A small multi-label image tagger, trained from scratch.
Model: 6.59M parameters, 48-pixel images, arch vit, norm layernorm, patch size [4, 4], width 256.
Rows from block 7 of a small multi-label image tagger, named by matrix and row number. Rows with one number belong to one neuron. Each number is 200 + 30 x the weight over its row's rms, rounded and kept within 0 to 999. All counts start at 0.
After each neuron's rows are labels from the 100 images, of 14976, where the neuron reaches its highest value: "patch colour" is the nearest of a few named colours to the mean colour under the peak. Only what is clearly more common there than usual is listed. The data: rendered solids tumbling over patterned floors.
# fc1: MLP up (model.blocks.7.mlp.fc1.weight, 768x256), inputs 128-255
# fc2: MLP down (model.blocks.7.mlp.fc2.weight, 256x768, transposed), outputs 128-255

fc1.235,253,200,157,213,200,230,205,200,201,198,200,200,134,203,196,299,175,212,196,201,131,151,196,207,202,217,188,210,173,185,147,200,199,184,199,166,200,216,202,185,199,219,204,232,227,198,198,193,201,160,219,197,140,187,273,205,199,228,243,173,189,180,242,188,191,202,200,205,193,196,201,221,199,202,267,197,207,201,144,215,203,195,200,196,137,198,204,194,254,193,196,198,200,337,160,132,194,218,199,208,187,156,246,198,223,188,190,202,187,221,207,217,174,199,176,201,200,184,214,224,214,202,219,197,202,286,257,188
fc2.235,202,212,179,198,204,175,199,200,160,161,194,198,124,217,179,199,200,200,200,185,290,291,199,205,207,132,200,254,200,207,180,195,199,200,198,156,210,202,204,182,197,194,200,193,204,200,205,202,208,199,191,291,198,218,201,198,260,213,211,199,131,196,193,184,222,202,201,212,205,185,160,200,115,200,200,271,205,194,184,200,259,213,179,202,203,200,200,155,201,200,200,204,263,200,196,198,201,196,202,177,202,205,200,195,220,196,204,198,209,200,178,200,201,239,204,200,190,200,200,216,190,200,211,201,200,200,139,220
patch colour: purple

fc1.238,255,259,215,208,205,192,239,208,200,246,196,193,200,215,186,215,195,200,215,199,208,148,200,208,200,200,180,196,244,199,181,209,198,207,198,200,179,187,184,202,200,169,201,231,200,202,209,138,192,267,171,207,217,194,159,209,248,211,129,172,283,181,179,213,118,180,162,216,204,191,227,195,199,250,207,188,225,200,190,203,190,156,202,201,204,217,164,191,235,192,190,204,310,146,203,197,204,205,195,137,185,202,201,233,158,126,185,213,142,184,94,186,242,197,244,197,196,187,212,203,217,232,141,211,185,211,206,201
fc2.238,201,218,175,211,224,174,208,206,198,183,200,195,131,200,180,199,204,204,186,193,200,199,199,210,266,204,185,199,189,195,205,195,200,198,196,216,195,200,165,166,219,201,205,198,202,215,201,220,208,199,200,200,200,203,198,206,201,199,266,212,209,207,217,196,219,203,162,207,199,191,201,202,201,196,204,202,134,143,203,180,227,181,197,152,200,211,178,136,176,219,202,224,231,186,200,207,198,223,193,198,208,114,191,224,228,187,208,135,253,199,200,193,212,239,220,199,203,198,200,281,207,233,198,200,215,203,173,219
patch colour: black

fc1.553,200,224,199,202,188,170,128,150,265,234,199,184,195,225,173,166,161,197,233,205,243,200,212,219,189,199,152,208,234,169,190,128,163,213,201,196,183,198,217,201,177,184,186,190,176,234,228,186,212,194,236,218,200,233,200,189,229,221,207,230,195,180,180,231,195,224,235,301,264,149,199,182,146,178,201,195,230,201,177,223,221,174,179,159,200,209,191,193,103,200,241,235,201,211,201,261,208,202,207,155,269,207,196,211,178,169,213,206,188,226,200,195,233,201,113,201,201,215,228,237,160,175,204,197,182,239,245,224
fc2.553,191,190,196,196,209,278,231,197,237,220,205,199,201,184,204,200,207,293,203,204,167,212,169,256,202,199,148,209,193,212,213,200,248,212,200,181,191,178,180,200,203,227,204,205,206,209,231,238,201,221,187,200,168,211,170,200,158,242,171,199,95,198,264,177,192,148,196,200,202,200,200,189,216,214,203,210,198,192,179,199,179,161,148,191,187,205,168,220,200,182,200,203,202,208,358,228,200,191,226,204,199,183,245,241,156,219,227,232,187,206,159,184,230,188,189,221,215,164,246,74,224,164,208,219,201,286,184,203
patch colour: orange

fc1.208,228,178,165,183,207,209,196,136,210,204,188,199,201,209,193,203,136,188,201,230,205,255,182,195,185,201,202,166,230,269,202,256,189,200,179,211,195,246,120,210,185,188,177,195,200,185,196,233,196,188,158,209,200,191,203,231,172,205,190,224,206,207,185,241,201,182,153,198,193,195,204,211,159,231,129,205,222,237,183,186,201,228,210,174,198,183,225,168,163,221,212,200,170,201,322,149,182,212,206,200,188,224,209,239,201,147,347,207,207,202,160,217,181,188,200,205,265,162,202,174,198,230,199,266,197,222,216,191
fc2.208,195,182,201,216,169,198,193,181,232,196,201,242,194,210,239,199,198,200,207,211,200,200,199,198,204,185,175,227,202,176,180,199,344,167,236,136,233,244,219,184,243,185,200,183,199,169,197,200,170,203,195,208,175,202,180,191,211,200,167,202,210,200,184,290,184,200,253,219,242,186,172,202,214,181,196,201,232,141,227,154,193,206,200,238,262,175,199,194,207,189,198,212,195,200,115,198,186,182,200,197,248,180,197,219,212,206,178,240,196,200,213,200,199,199,198,198,202,225,220,240,200,132,198,156,214,157,189,155
patch colour: black

fc1.136,146,214,201,194,217,208,239,183,200,222,249,190,191,201,223,188,165,220,239,205,179,235,201,228,177,183,227,210,163,180,194,197,216,204,173,209,185,209,183,205,234,158,145,172,151,249,215,184,216,199,227,209,193,204,196,200,192,203,287,202,157,216,195,153,216,187,190,169,201,177,205,215,177,271,130,197,141,196,200,175,206,166,190,183,218,236,197,198,242,192,181,311,231,190,202,197,222,108,211,191,193,204,202,198,243,206,185,198,220,213,212,154,152,151,190,188,203,220,210,217,200,122,191,203,209,203,277,204
fc2.136,155,198,197,158,204,189,203,205,194,150,212,159,204,185,207,209,204,189,188,239,193,216,173,177,170,199,179,318,203,178,183,205,195,198,172,205,208,205,200,247,253,233,239,201,207,206,198,240,209,199,206,193,147,263,200,106,183,199,200,184,246,185,202,194,156,194,184,206,180,114,172,199,200,198,170,212,197,200,206,187,176,246,249,204,197,202,199,198,190,203,211,190,184,163,211,221,178,278,182,171,280,197,199,201,197,200,206,43,199,197,199,253,246,200,207,223,218,199,201,189,196,234,176,200,192,205,194,198
patch colour: green

fc1.474,179,171,214,126,200,197,203,233,203,203,201,201,226,202,146,178,221,109,186,200,202,273,222,171,215,185,208,234,200,87,211,241,203,228,181,209,177,210,194,198,267,183,246,183,193,221,186,188,205,183,204,197,168,213,201,199,202,228,180,234,184,194,184,259,198,204,209,230,197,133,253,152,183,199,267,130,211,200,250,204,196,245,144,214,106,213,193,189,195,177,239,219,216,193,205,194,216,203,190,221,170,180,222,208,201,227,189,188,184,205,205,197,176,199,215,201,164,227,231,178,161,194,202,195,122,140,207,158
fc2.474,207,193,218,200,189,200,224,205,206,214,175,212,182,216,203,194,195,208,250,200,194,197,166,188,222,187,199,123,300,205,196,289,220,163,291,156,220,206,213,181,167,206,193,199,230,200,237,198,205,236,163,199,226,171,200,229,199,205,177,199,229,203,217,147,340,175,145,166,189,212,198,201,227,164,224,191,161,191,217,199,219,152,208,314,208,201,201,200,201,197,154,172,176,219,223,193,197,135,200,151,202,197,173,196,206,198,143,119,199,199,236,151,176,196,185,217,199,235,204,187,175,253,188,171,249,176,198,222
patch colour: brown; black

fc1.703,206,186,218,217,149,222,190,234,203,190,216,200,204,200,212,235,166,203,203,213,179,197,224,236,200,263,191,181,178,204,145,202,202,223,221,200,207,188,139,202,153,209,199,179,212,200,196,186,200,206,222,143,222,228,242,181,252,197,189,184,177,234,204,133,146,205,207,207,178,190,205,309,88,165,187,166,157,102,137,238,219,236,231,215,199,222,220,159,211,224,190,209,183,250,207,178,209,220,167,178,165,151,244,234,204,198,188,214,107,181,217,176,199,169,200,179,226,192,172,265,200,231,218,172,148,154,208,199
fc2.703,182,238,205,205,176,196,143,153,202,196,225,169,184,212,150,233,200,199,201,166,202,265,205,190,189,138,222,213,198,217,196,178,182,213,210,118,199,200,217,218,201,143,195,260,199,127,177,225,204,222,105,256,194,212,120,179,234,195,210,230,199,167,201,190,201,198,201,207,196,196,201,202,200,203,216,321,200,195,200,208,281,211,188,218,170,154,197,209,193,198,196,199,228,201,199,190,174,201,201,239,201,155,195,212,200,206,203,192,322,197,262,201,186,200,176,202,149,213,246,172,201,200,164,114,184,229,199,207
patch colour: purple

fc1.210,203,266,220,203,188,169,231,193,198,197,204,159,197,165,239,233,227,198,173,195,212,253,154,146,210,184,208,198,182,149,189,177,184,141,259,206,175,256,148,171,234,200,199,194,157,170,179,198,125,188,190,259,208,206,208,231,189,190,219,249,216,192,234,163,213,202,235,199,195,214,207,229,210,140,230,133,211,214,192,180,207,196,189,223,191,204,187,231,192,183,175,199,182,201,196,173,173,185,170,184,207,205,162,199,306,167,181,138,186,216,191,199,228,194,220,218,258,169,226,163,199,200,211,224,199,239,180,227
fc2.210,195,192,137,177,147,224,164,207,200,184,183,200,199,164,148,227,159,222,200,194,271,186,202,198,200,244,193,166,199,188,244,202,202,200,246,202,206,200,224,145,219,169,239,202,157,185,205,198,198,160,185,184,172,279,211,200,225,219,251,186,269,169,254,203,249,199,188,204,200,199,196,261,233,202,217,204,152,194,165,192,205,191,201,188,218,192,244,167,203,206,178,200,200,226,129,199,191,184,204,203,259,200,199,197,193,208,209,207,220,177,189,197,181,201,174,202,211,194,177,240,164,212,216,203,200,199,294,212
patch colour: yellow

fc1.566,248,208,184,200,186,134,187,224,185,181,196,175,139,199,194,214,219,198,198,187,221,167,210,207,200,201,213,179,197,174,201,195,201,204,200,152,201,198,200,254,295,202,203,187,211,202,185,161,201,198,224,208,221,200,254,204,242,257,217,220,117,208,200,137,192,197,168,216,171,158,197,184,118,203,177,163,161,149,120,200,200,219,198,198,193,216,199,193,209,186,177,199,224,287,190,133,185,230,175,194,148,206,210,199,155,106,212,198,196,205,202,224,221,143,191,126,208,197,214,219,232,200,205,201,200,233,203,212
fc2.566,190,223,244,228,207,212,197,194,172,177,200,198,138,225,202,212,199,210,197,222,152,221,202,202,211,195,200,176,221,269,188,200,230,202,200,125,225,197,200,184,202,197,202,196,201,201,207,205,233,151,123,215,263,196,192,186,184,186,208,196,218,199,202,198,198,205,244,254,188,194,296,190,200,213,198,211,251,197,202,256,198,168,190,201,200,193,147,114,203,199,204,197,181,241,199,194,208,198,200,199,189,203,178,200,235,199,202,181,395,180,200,192,196,203,201,207,165,128,203,193,170,205,267,202,184,204,149,192
patch colour: purple

fc1.198,202,197,197,188,224,196,218,195,197,204,222,195,148,200,183,255,182,193,132,168,104,149,207,210,200,209,215,213,196,197,188,199,193,142,201,162,178,200,186,225,184,226,182,215,235,193,199,171,191,109,191,164,192,199,269,203,220,232,230,210,148,199,249,209,177,202,195,202,203,194,234,220,102,218,210,182,193,182,184,246,198,233,203,207,149,203,181,218,200,236,185,208,199,284,208,178,207,229,116,195,171,159,259,200,210,145,175,198,147,205,149,264,197,208,224,177,194,156,222,194,211,210,201,200,200,197,211,235
fc2.198,204,202,195,202,204,251,193,197,206,207,202,199,146,224,124,200,149,187,186,192,210,281,187,201,189,66,186,184,207,201,210,196,205,230,221,152,187,201,178,200,191,213,202,206,183,219,213,210,201,310,113,236,242,208,187,142,324,192,225,229,202,198,196,235,197,214,201,197,200,198,200,231,212,191,199,231,197,188,186,200,202,199,217,202,167,217,175,156,189,215,203,145,216,211,188,202,201,214,202,215,206,200,203,188,212,203,201,169,217,176,172,196,198,203,222,186,126,244,209,188,188,199,158,206,200,235,161,251
patch colour: purple

fc1.455,206,171,211,212,220,237,220,199,198,231,239,139,137,174,158,186,247,192,205,172,182,201,194,188,174,247,216,212,202,211,171,194,200,180,132,208,153,199,210,202,279,201,288,165,199,172,198,192,184,192,190,293,270,211,258,173,203,199,200,195,203,228,202,140,228,152,221,263,223,178,233,199,161,219,188,174,183,236,139,200,200,212,209,211,190,213,209,179,190,189,171,268,205,200,213,223,211,101,168,183,183,200,230,237,201,189,211,209,213,209,173,191,199,173,194,195,199,207,184,199,222,170,169,154,185,204,206,204
fc2.455,204,177,210,204,188,220,192,200,187,188,217,230,201,228,199,153,184,191,186,201,245,218,200,197,165,208,219,201,202,222,192,225,202,201,159,189,146,290,192,226,176,201,197,209,200,196,200,200,212,176,200,209,213,201,204,209,202,199,190,179,209,190,199,201,269,207,157,161,208,82,260,160,202,251,145,199,108,199,198,198,201,179,201,144,192,229,201,183,228,166,174,202,224,211,181,212,202,252,161,200,205,198,205,197,183,200,196,239,174,266,122,200,259,200,183,250,209,196,200,169,200,266,177,216,228,209,192,213
patch colour: pink

fc1.301,234,206,185,164,215,137,197,192,282,271,260,198,194,199,200,242,149,201,208,162,200,237,163,183,203,206,218,206,179,222,198,161,198,152,255,200,188,227,191,172,204,190,150,222,176,211,194,200,220,206,207,189,221,261,187,218,225,203,227,187,193,149,186,231,205,204,215,185,195,186,188,231,174,204,199,205,226,200,243,165,195,126,198,191,169,167,191,133,194,164,182,202,192,213,187,212,227,217,133,118,207,151,204,196,108,163,131,138,202,199,178,190,199,194,201,185,196,202,222,231,238,204,193,202,223,214,190,205
fc2.301,200,211,198,188,195,170,259,199,254,186,183,198,201,201,231,227,171,193,169,200,144,209,199,191,198,340,200,201,192,206,227,178,238,199,200,186,114,190,62,198,205,207,198,183,217,197,196,199,182,175,199,208,201,200,194,272,207,216,204,240,94,200,200,207,140,200,205,200,201,171,184,182,188,188,200,200,149,212,184,200,201,202,201,201,181,243,200,210,169,197,195,194,201,200,200,252,200,192,200,203,205,189,214,240,231,200,200,201,184,199,208,158,197,299,200,245,272,245,197,201,193,200,203,182,217,214,190,199
patch colour: orange

fc1.710,204,245,196,209,205,159,208,205,201,181,173,205,150,234,175,198,170,141,201,193,265,257,169,223,209,200,225,320,198,187,214,239,161,221,245,209,211,293,175,208,232,192,229,221,201,133,191,188,187,203,189,182,207,176,159,183,195,237,204,172,198,199,221,180,219,190,202,178,201,202,208,247,197,202,131,225,181,198,204,198,143,228,149,220,205,252,185,284,175,202,191,243,170,204,198,158,158,197,205,199,207,178,210,194,183,188,210,188,142,222,207,199,207,194,263,204,160,176,170,206,195,165,203,221,210,209,216,210
fc2.710,150,183,201,229,200,201,205,204,204,209,202,168,193,199,187,227,202,227,205,154,200,201,213,193,224,187,323,198,209,207,227,211,213,178,204,200,187,196,186,209,211,256,163,233,202,204,246,132,196,200,195,240,217,219,275,224,197,213,200,192,196,209,159,164,212,194,201,227,197,122,212,165,200,194,166,182,213,179,202,195,238,202,194,189,207,200,200,199,209,195,199,212,203,220,198,246,237,192,232,191,170,186,179,206,177,202,204,150,198,204,200,156,171,237,207,229,212,197,261,200,194,195,127,170,196,201,130,188
patch colour: green

fc1.585,201,228,227,240,178,121,213,179,202,172,170,208,214,199,228,205,201,178,197,224,185,193,211,197,195,154,208,200,291,200,200,200,205,195,206,201,235,199,190,186,212,223,201,204,238,208,207,159,200,217,142,198,243,132,168,211,169,235,169,192,198,214,198,231,110,197,220,277,206,184,208,153,151,233,206,200,214,189,206,163,210,188,204,216,304,200,207,221,223,202,226,228,211,208,224,214,201,204,223,192,187,198,242,222,209,191,201,206,184,200,196,231,197,194,173,188,184,204,239,212,212,190,207,191,213,234,237,200
fc2.585,177,199,100,208,201,208,201,200,215,134,200,159,201,200,134,210,200,202,194,199,200,181,210,200,203,197,201,186,195,202,210,200,199,200,199,300,225,202,199,247,173,207,200,243,188,198,231,199,165,178,144,207,190,200,195,250,187,159,266,204,212,214,209,205,112,199,199,214,210,192,191,202,201,200,213,201,192,198,200,212,200,193,201,198,210,200,201,200,214,198,154,203,237,199,209,199,201,187,201,212,192,206,210,206,208,139,103,196,196,224,222,192,255,201,200,201,199,200,177,183,202,238,214,196,283,219,194,246
patch colour: black

fc1.702,255,210,200,207,218,161,206,160,129,194,144,121,218,173,228,255,210,244,245,185,208,229,201,216,198,173,216,220,202,192,181,190,201,254,224,261,188,181,239,220,211,214,227,200,191,216,202,200,210,281,202,174,201,244,216,223,196,177,180,193,200,168,211,226,194,208,216,201,226,204,228,216,197,218,217,235,245,210,208,198,200,227,205,204,184,227,266,205,221,185,172,194,159,179,133,208,186,290,192,205,155,178,252,56,200,194,189,200,201,190,255,168,196,218,217,211,192,209,223,167,192,143,197,200,261,194,220,219
fc2.702,163,216,181,196,198,213,201,199,228,207,194,211,181,206,243,201,192,208,368,197,188,222,238,198,219,215,201,212,199,215,200,206,205,213,220,148,171,200,202,232,196,142,173,200,225,259,162,155,186,192,154,209,194,212,133,205,165,179,200,196,200,204,222,173,215,201,188,212,258,186,184,210,200,184,198,175,203,201,204,267,138,241,140,204,189,218,196,199,200,201,137,209,216,207,199,238,203,198,172,187,211,198,111,207,162,190,192,195,214,206,196,197,204,205,194,187,244,195,208,225,254,205,186,200,192,181,198,202
patch colour: blue

fc1.477,218,184,192,201,222,182,194,223,212,204,204,195,219,187,208,204,207,229,144,188,202,200,192,201,121,159,232,195,204,244,206,212,213,213,215,195,219,120,196,213,199,204,287,175,201,147,187,193,210,204,181,203,195,200,227,195,178,190,244,209,188,199,210,223,197,195,212,280,190,201,230,211,189,213,164,214,188,200,223,189,237,201,190,204,175,245,190,194,208,174,191,192,203,229,125,201,223,180,199,206,205,194,180,133,253,208,117,204,203,214,248,182,209,188,182,96,216,161,185,188,226,224,192,236,198,195,214,199
fc2.477,154,282,204,178,203,197,213,208,208,204,136,208,197,200,209,166,203,150,203,182,160,220,213,205,211,199,81,151,203,152,191,187,153,169,195,270,199,204,220,179,185,198,239,202,199,205,179,204,178,204,201,189,195,197,197,222,215,205,162,205,198,209,154,186,189,200,210,200,210,200,205,188,189,235,331,200,201,200,200,201,216,195,221,223,200,141,226,195,232,197,199,193,204,221,223,207,204,208,197,330,182,201,183,180,197,121,285,165,208,170,201,214,167,229,234,214,169,199,200,127,199,194,252,212,206,204,167,190
patch colour: brown

fc1.46,197,196,251,216,214,215,216,216,193,222,184,166,182,200,246,180,174,204,195,246,202,271,195,201,212,311,121,200,155,225,197,224,222,216,204,134,253,216,181,205,123,206,185,198,218,227,187,204,223,200,236,189,200,217,245,256,194,188,200,201,169,131,213,198,182,213,210,173,212,201,200,194,202,189,210,241,217,182,202,185,215,99,187,203,115,213,187,202,242,195,188,175,155,168,204,167,200,207,200,159,185,213,249,199,203,194,236,179,170,225,199,183,207,213,181,196,232,172,212,251,205,94,185,225,186,201,178,197
fc2.46,200,210,206,215,199,146,194,155,219,195,200,213,201,185,221,204,263,205,199,199,202,209,193,175,239,189,197,177,175,197,191,199,197,223,237,188,202,233,190,193,210,201,221,205,177,159,193,181,199,177,200,193,237,143,211,269,212,281,197,171,207,202,201,198,190,200,243,228,209,202,200,200,249,220,245,180,203,201,110,161,201,313,168,131,228,168,197,199,166,183,217,207,185,204,274,194,160,197,217,189,201,246,171,154,203,175,168,207,201,202,183,198,271,200,191,161,197,198,203,182,184,218,227,136,283,214,191,190
patch colour: white

fc1.168,153,181,145,259,171,259,167,222,208,200,184,209,175,209,199,217,230,206,249,174,240,220,196,190,207,231,250,184,229,205,188,175,198,167,191,236,195,257,131,198,198,205,191,201,170,202,206,161,132,246,197,130,174,192,223,181,181,172,227,148,237,286,190,205,174,200,192,171,164,174,201,243,221,185,135,207,211,139,198,206,224,131,214,259,239,208,236,200,226,201,198,218,189,224,269,214,163,193,149,183,238,169,267,202,195,184,155,188,174,125,178,214,191,225,203,212,184,181,179,230,232,184,217,197,206,224,148,197
fc2.168,263,202,189,152,239,185,257,200,221,257,200,195,199,207,183,166,207,42,207,198,206,200,199,199,210,204,198,196,200,207,201,225,199,273,124,187,199,200,200,219,167,118,261,198,224,194,146,224,193,172,175,268,149,240,179,258,198,185,169,203,184,177,158,195,220,220,188,160,204,207,214,215,203,205,251,102,207,217,154,228,186,202,237,267,212,235,211,223,209,197,189,202,182,206,189,183,214,195,163,202,197,191,224,115,191,167,200,170,171,302,184,153,235,200,187,178,126,212,182,239,200,187,225,211,204,209,199,288
patch colour: green

fc1.445,200,200,200,200,200,200,200,200,200,153,200,200,200,200,200,200,371,200,200,196,200,200,200,200,200,200,200,200,200,200,200,200,200,200,200,293,200,200,166,200,200,200,200,200,200,200,200,200,200,219,200,200,200,200,200,200,200,353,200,200,200,200,200,200,200,200,200,200,200,200,268,200,170,200,200,200,200,200,200,200,200,200,81,200,200,200,200,200,200,200,200,200,200,200,200,200,200,200,200,200,200,200,200,185,200,200,200,200,200,200,200,200,201,173,200,200,200,200,245,200,200,200,200,200,200,200,200,200
fc2.445,200,204,197,199,200,200,123,204,200,112,200,200,200,195,200,200,191,200,189,202,201,202,200,200,200,207,191,287,200,196,200,199,199,200,200,118,200,200,203,199,197,200,200,201,200,200,200,330,200,200,200,198,242,200,200,200,200,200,200,200,200,201,193,200,202,199,199,202,198,200,200,200,197,200,202,198,200,203,202,200,190,404,194,200,217,200,212,200,200,200,191,201,215,201,200,199,200,204,201,200,200,201,200,209,200,193,199,199,201,199,201,200,200,175,200,200,272,200,199,202,200,200,191,282,202,200,200,199
patch colour: green

fc1.639,183,171,207,218,199,140,207,198,200,199,91,200,200,199,308,200,212,200,200,199,190,237,325,189,200,200,199,200,230,199,200,200,217,189,200,200,200,208,201,116,199,201,200,200,246,202,202,198,203,224,146,201,225,198,201,210,200,197,159,235,203,200,200,175,168,163,200,200,200,191,207,160,170,233,68,200,200,196,200,200,200,203,200,200,301,203,128,207,228,246,244,200,215,205,200,200,194,198,200,148,200,200,205,199,192,200,200,200,160,207,176,200,222,197,200,185,197,199,201,164,200,199,201,187,201,200,277,193
fc2.639,200,205,200,200,200,200,201,200,201,115,200,188,181,202,199,199,203,200,200,199,200,195,184,200,200,200,207,201,201,200,200,200,196,196,196,200,195,201,204,201,207,198,204,200,200,200,199,220,192,202,224,200,202,201,197,200,200,200,204,200,197,200,182,198,201,200,193,203,200,204,167,201,200,199,210,200,192,193,200,200,199,206,202,308,199,198,200,197,200,200,200,198,195,204,203,215,200,201,200,200,200,203,198,200,201,198,207,206,206,200,200,199,200,200,205,200,202,202,198,201,204,200,199,111,200,200,202,213
patch colour: black

fc1.669,202,199,180,198,213,136,139,243,219,204,242,195,172,189,240,202,171,191,205,204,198,181,231,248,198,195,202,208,200,246,195,46,199,201,218,205,203,215,183,208,243,175,199,194,275,239,179,239,244,226,164,199,169,284,197,198,185,203,198,213,199,200,213,210,197,203,203,195,192,203,213,197,199,201,198,208,281,206,235,202,198,95,214,203,177,196,205,161,223,191,222,182,197,196,216,260,198,225,204,222,194,205,189,173,149,147,200,182,151,200,238,198,213,196,130,225,171,200,215,227,198,209,189,196,215,187,212,210
fc2.669,198,218,199,226,189,234,224,200,276,171,197,210,204,199,204,240,206,202,200,212,196,174,202,207,199,232,201,138,200,204,186,250,216,181,214,203,137,200,200,203,243,203,191,241,201,201,171,194,192,198,200,198,150,200,193,204,193,202,187,185,113,277,200,111,167,229,191,127,205,194,106,210,214,201,201,196,210,216,200,199,207,195,191,195,180,199,199,200,223,248,200,245,199,201,200,220,202,177,204,200,216,199,221,204,202,224,103,199,185,200,215,188,230,200,196,198,200,85,195,177,170,209,288,198,209,218,175,200
patch colour: blue

fc1.82,218,164,200,153,204,178,196,201,257,210,229,159,225,181,205,217,174,179,230,200,250,263,224,202,184,166,201,229,171,176,251,243,207,186,199,192,198,207,230,190,220,188,206,168,146,230,219,211,165,253,199,125,206,152,199,219,181,144,202,189,198,168,207,145,102,195,201,215,236,199,156,183,198,212,208,208,201,167,202,194,278,165,213,213,197,215,199,210,205,198,210,195,175,218,232,200,250,225,183,211,192,205,146,164,166,202,216,233,199,207,217,193,214,217,269,187,202,216,212,212,201,155,185,205,178,229,172,219
fc2.82,210,187,217,187,235,163,119,200,203,197,179,204,173,195,207,221,209,204,199,157,257,209,227,183,197,259,164,201,197,211,150,199,200,205,157,193,246,149,199,212,175,175,207,206,247,232,204,200,201,202,237,181,113,255,193,231,267,196,206,198,186,199,215,220,223,197,202,243,221,291,200,207,201,153,98,191,248,201,202,189,121,205,131,275,194,184,198,215,210,203,188,149,192,197,206,183,197,196,174,196,203,244,241,203,201,200,216,228,200,254,205,199,164,207,187,149,197,204,116,246,231,199,200,197,200,203,223,231
patch colour: black

fc1.188,228,189,234,201,230,184,229,184,232,155,198,193,199,197,204,212,157,195,198,201,199,266,210,169,176,200,236,199,181,243,205,247,177,180,192,190,204,195,201,151,231,210,167,206,190,166,205,202,199,200,215,185,184,201,207,194,225,201,270,186,177,198,194,272,174,202,256,194,212,203,210,208,202,202,125,231,194,202,192,206,129,148,201,227,175,240,203,196,157,206,218,213,241,309,169,199,200,159,148,201,196,199,182,211,181,202,191,239,229,228,227,197,206,152,211,199,203,213,278,176,172,199,211,173,176,188,184,223
fc2.188,174,252,207,198,247,199,215,202,260,180,277,220,200,197,192,171,198,175,214,181,195,262,192,201,214,233,205,186,235,200,184,153,192,154,208,201,199,196,215,200,177,208,269,232,223,205,219,191,148,180,183,200,190,210,198,208,200,241,200,224,200,207,194,209,194,266,200,259,187,199,201,80,124,205,199,206,139,201,137,333,201,187,201,126,129,198,196,196,198,77,230,191,220,206,201,252,210,153,184,213,205,197,247,189,178,204,165,205,203,192,203,178,199,214,174,196,175,193,259,211,198,251,192,248,227,194,223,193
patch colour: pink

fc1.196,203,185,181,200,170,203,199,179,201,182,196,197,204,228,201,196,206,200,199,216,204,202,197,206,118,199,199,188,191,194,202,199,208,198,201,212,208,187,208,212,202,155,227,202,187,197,263,125,198,206,156,200,196,204,248,230,180,183,196,205,194,202,203,198,280,199,230,200,196,170,188,201,208,200,210,198,224,219,213,175,192,197,216,202,237,208,202,224,205,197,196,216,254,183,200,141,158,132,178,201,232,206,198,155,193,200,200,203,149,195,201,199,171,221,237,201,184,212,240,195,199,207,201,205,228,238,210,283
fc2.196,201,202,201,190,200,195,199,201,202,129,202,190,199,203,178,278,172,200,204,199,198,200,201,199,260,200,199,206,201,203,184,206,200,198,221,70,203,200,200,193,202,199,201,177,199,199,191,202,182,200,203,218,114,207,200,196,380,196,205,200,200,236,200,200,200,211,199,241,199,207,165,210,201,217,203,214,202,189,203,200,201,293,203,197,185,190,194,110,200,201,200,213,201,228,201,200,204,234,189,200,207,198,189,197,194,198,205,200,289,200,185,200,201,199,199,199,206,199,203,192,199,203,201,197,199,198,199,173
patch colour: pink

fc1.341,228,196,184,168,209,150,196,200,202,187,222,214,175,203,203,238,175,207,182,199,198,197,198,245,196,219,202,226,235,195,149,189,214,205,180,117,253,192,245,214,234,211,230,200,205,200,200,186,221,200,217,203,139,142,190,200,207,237,195,201,149,196,200,256,200,199,189,186,119,211,258,198,121,253,110,180,200,178,152,222,200,217,201,192,191,239,186,206,199,185,177,226,176,226,247,200,202,210,160,184,143,198,177,202,201,145,284,191,201,220,214,201,237,164,147,153,199,198,200,195,212,190,201,231,223,198,195,226
fc2.341,194,199,219,169,200,184,177,205,104,202,201,205,207,198,200,198,191,160,180,223,155,202,200,174,154,188,207,195,200,216,200,211,240,207,203,209,207,199,182,245,200,210,192,202,210,87,207,201,196,208,200,232,200,113,211,218,196,196,204,221,203,233,208,230,200,205,208,193,189,210,225,198,246,172,186,199,199,197,200,219,182,183,197,196,201,196,187,199,168,206,215,188,224,199,161,200,248,198,200,232,185,200,198,201,201,138,200,198,364,209,201,210,157,187,253,192,198,199,199,202,194,195,225,206,188,205,184,225
patch colour: purple